config.toml
model = "image captioner"
dataset = "larger renderings of crowded toy scenes"
train_examples = 90422
image_size = 64
crop_scale_min = 1
horizontal_flip = false
translate = 0.06
rotation_deg = 5
tokenizer = "word"
vocab_size = 62
encoder_arch = "repvgg"
encoder_norm = "layernorm"
encoder_activation = "relu"
encoder_depths = [2, 3, 3]
encoder_kernel_size = 3
encoder_stem = "single"
encoder_widths = [64, 112, 192]
fusion = "cross_attention"
label_smoothing = 0.05
decoder_width = 256
decoder_layers = 6
decoder_norm = "rmsnorm"
decoder_norm_position = "pre"
decoder_activation = "squared_relu"
decoder_mlp_ratio = 2
decoder_head_dim = 64
decoder_fused_qkv = false
decoder_bias = "qkv"
decoder_qk_norm = true
decoder_parallel_block = false
decoder_inner_norm = false
decoder_drop_path = 0.1
decoder_positions = "rope"
decoder_cross_attention_every = 2
decoder_tie_embeddings = false
init = "xavier_uniform"
residual_init = "none"
optimizer = "muon"
muon_scale = "original"
lr = 0.011
momentum = 0.95
nesterov = true
orthogonalizer = "polar_express"
adamw_lr_other_params = 0.00077
grad_clip = 0.5
steps = 12600
batch_size = 128
epochs = 17.8
lr_schedule = "step"
warmup_steps = 250
weight_decay = 0.0
adamw_weight_decay_other_params = 0.05
Rows from block 2 of the text decoder, named by matrix and row number. Rows with one number belong to one attention dimension. Each number is 50 + 10 x the weight over the matrix's rms, rounded and kept within 0 to 99. All counts start at 0.
# v: attention value (decoder.blocks.2.attn.v.weight, 256x256), inputs 64-127
# proj: attention output (decoder.blocks.2.attn.proj.weight, 256x256, transposed), outputs 64-127
v.196:40 48 28 35 32 40 49 62 31 72 52 38 48 52 56 57 59 54 59 55 70 41 51 62 51 42 29 48 56 49 58 42 66 63 51 46 45 57 47 47 53 64 43 56 60 56 63 54 66 36 55 56 60 36 41 41 61 54 53 65 66 50 43 41
proj.196:59 48 71 46 65 55 41 59 57 48 41 60 65 55 41 62 49 48 47 38 40 92 45 48 42 62 63 44 44 44 37 58 38 41 46 53 51 39 31 39 46 61 59 27 47 47 30 58 59 56 31 64 52 42 75 38 51 35 52 44 49 46 48 42
v.197:62 50 51 34 39 61 46 47 52 49 62 43 55 53 49 54 55 44 52 51 47 47 64 54 57 32 27 53 60 65 53 41 72 49 74 51 37 38 49 64 60 45 42 39 60 47 43 23 24 52 42 45 47 42 43 46 49 46 54 45 68 55 42 46
proj.197:59 53 41 56 43 61 39 41 49 38 54 46 49 50 48 38 48 54 60 36 60 61 53 56 54 67 68 76 46 46 32 34 57 47 55 56 69 42 51 31 60 33 45 50 40 52 46 54 46 64 52 40 65 48 55 60 53 61 41 52 58 55 48 42
v.198:64 42 59 57 47 39 54 32 36 56 59 65 68 47 40 64 54 37 62 63 49 54 65 28 58 61 47 61 59 53 62 39 41 51 56 49 53 41 55 47 57 48 45 41 39 56 35 46 53 52 33 50 50 52 49 47 44 41 77 55 47 48 51 41
proj.198:52 64 53 45 63 47 44 65 55 40 48 53 42 61 52 57 50 58 43 60 49 54 62 57 42 33 53 45 40 51 48 58 53 53 50 45 45 55 48 43 47 41 36 59 44 36 35 57 37 52 62 48 54 41 62 48 42 49 60 60 58 46 52 51
v.199:59 58 53 51 39 45 45 66 56 63 45 50 37 40 54 42 59 57 43 49 49 37 46 59 59 50 71 43 46 46 48 48 48 69 45 29 56 49 59 57 47 46 50 42 41 31 62 62 60 51 55 44 61 38 53 57 56 56 49 42 41 64 41 51
proj.199:43 52 40 52 52 57 68 52 43 59 67 45 51 61 62 37 59 41 49 45 53 53 59 37 42 41 61 41 53 47 22 40 52 48 56 64 50 36 49 50 47 54 31 62 69 51 39 48 43 58 25 43 55 55 55 49 49 33 58 41 48 43 56 39
v.200:47 57 49 63 56 63 39 33 38 53 53 54 42 35 62 54 49 45 26 59 56 65 50 73 59 67 58 51 70 47 45 54 40 40 47 48 63 38 48 36 53 68 32 48 61 65 66 49 43 50 48 38 46 60 36 61 63 47 51 57 48 54 42 48
proj.200:57 31 48 49 55 55 61 57 61 33 49 58 53 47 43 50 43 61 55 47 67 62 47 41 63 43 37 46 60 72 61 58 53 48 46 45 44 60 50 52 40 53 67 32 42 51 66 34 39 42 48 51 54 32 53 60 51 45 33 50 48 60 58 68
v.201:44 37 32 51 45 59 59 25 48 41 59 35 59 55 25 44 31 29 47 53 47 53 59 47 61 59 40 44 49 65 54 40 52 44 50 45 53 42 57 51 53 56 53 51 58 55 44 54 40 53 42 40 37 47 56 47 58 61 43 56 35 62 40 49
proj.201:34 71 36 51 77 45 44 52 56 19 32 59 50 61 51 44 45 59 64 53 50 53 30 39 33 54 33 42 54 50 51 45 71 45 45 30 38 44 59 43 54 64 50 49 60 51 56 59 45 49 63 56 47 53 54 49 46 63 47 63 62 51 46 47
v.202:48 58 55 41 39 37 45 41 48 49 43 51 55 49 58 43 38 52 52 39 41 54 61 53 45 29 45 40 41 39 71 64 58 48 52 50 45 58 60 48 60 62 50 47 62 41 50 60 60 50 57 47 46 36 40 53 39 55 45 43 48 54 50 54
proj.202:42 43 56 52 54 63 56 45 42 50 48 62 38 52 32 59 50 55 51 50 57 47 37 55 55 72 63 59 58 47 36 38 39 55 48 52 30 49 51 48 57 50 65 48 50 43 43 41 49 43 62 48 52 44 42 42 48 64 29 50 75 54 56 56
v.203:47 47 46 44 52 26 34 58 62 65 52 61 58 60 49 41 62 52 24 45 31 40 54 56 58 65 44 58 57 53 55 47 43 66 48 48 42 22 57 58 74 43 48 60 40 43 37 60 38 48 60 55 37 44 55 57 37 56 70 48 56 44 43 47
proj.203:40 43 62 35 59 53 51 56 53 40 57 49 30 49 48 58 47 49 56 46 54 66 33 48 40 70 42 44 58 34 51 47 44 67 59 60 54 43 49 57 58 67 41 57 56 39 36 63 48 48 52 54 55 46 38 35 46 48 47 47 45 30 83 36
v.204:57 53 40 55 36 54 59 45 53 43 39 47 58 55 51 47 50 53 57 51 51 48 63 44 44 55 57 52 57 49 46 56 38 54 55 65 45 56 50 58 38 51 60 44 60 63 53 52 34 41 44 43 45 29 53 53 50 36 68 48 52 46 55 63
proj.204:62 51 48 64 48 48 59 44 51 50 34 62 62 56 46 44 44 46 50 55 39 55 45 48 43 43 55 29 55 34 69 31 54 53 59 45 47 57 52 65 45 39 59 57 47 62 69 42 51 62 53 47 54 54 60 54 53 48 51 62 45 48 41 49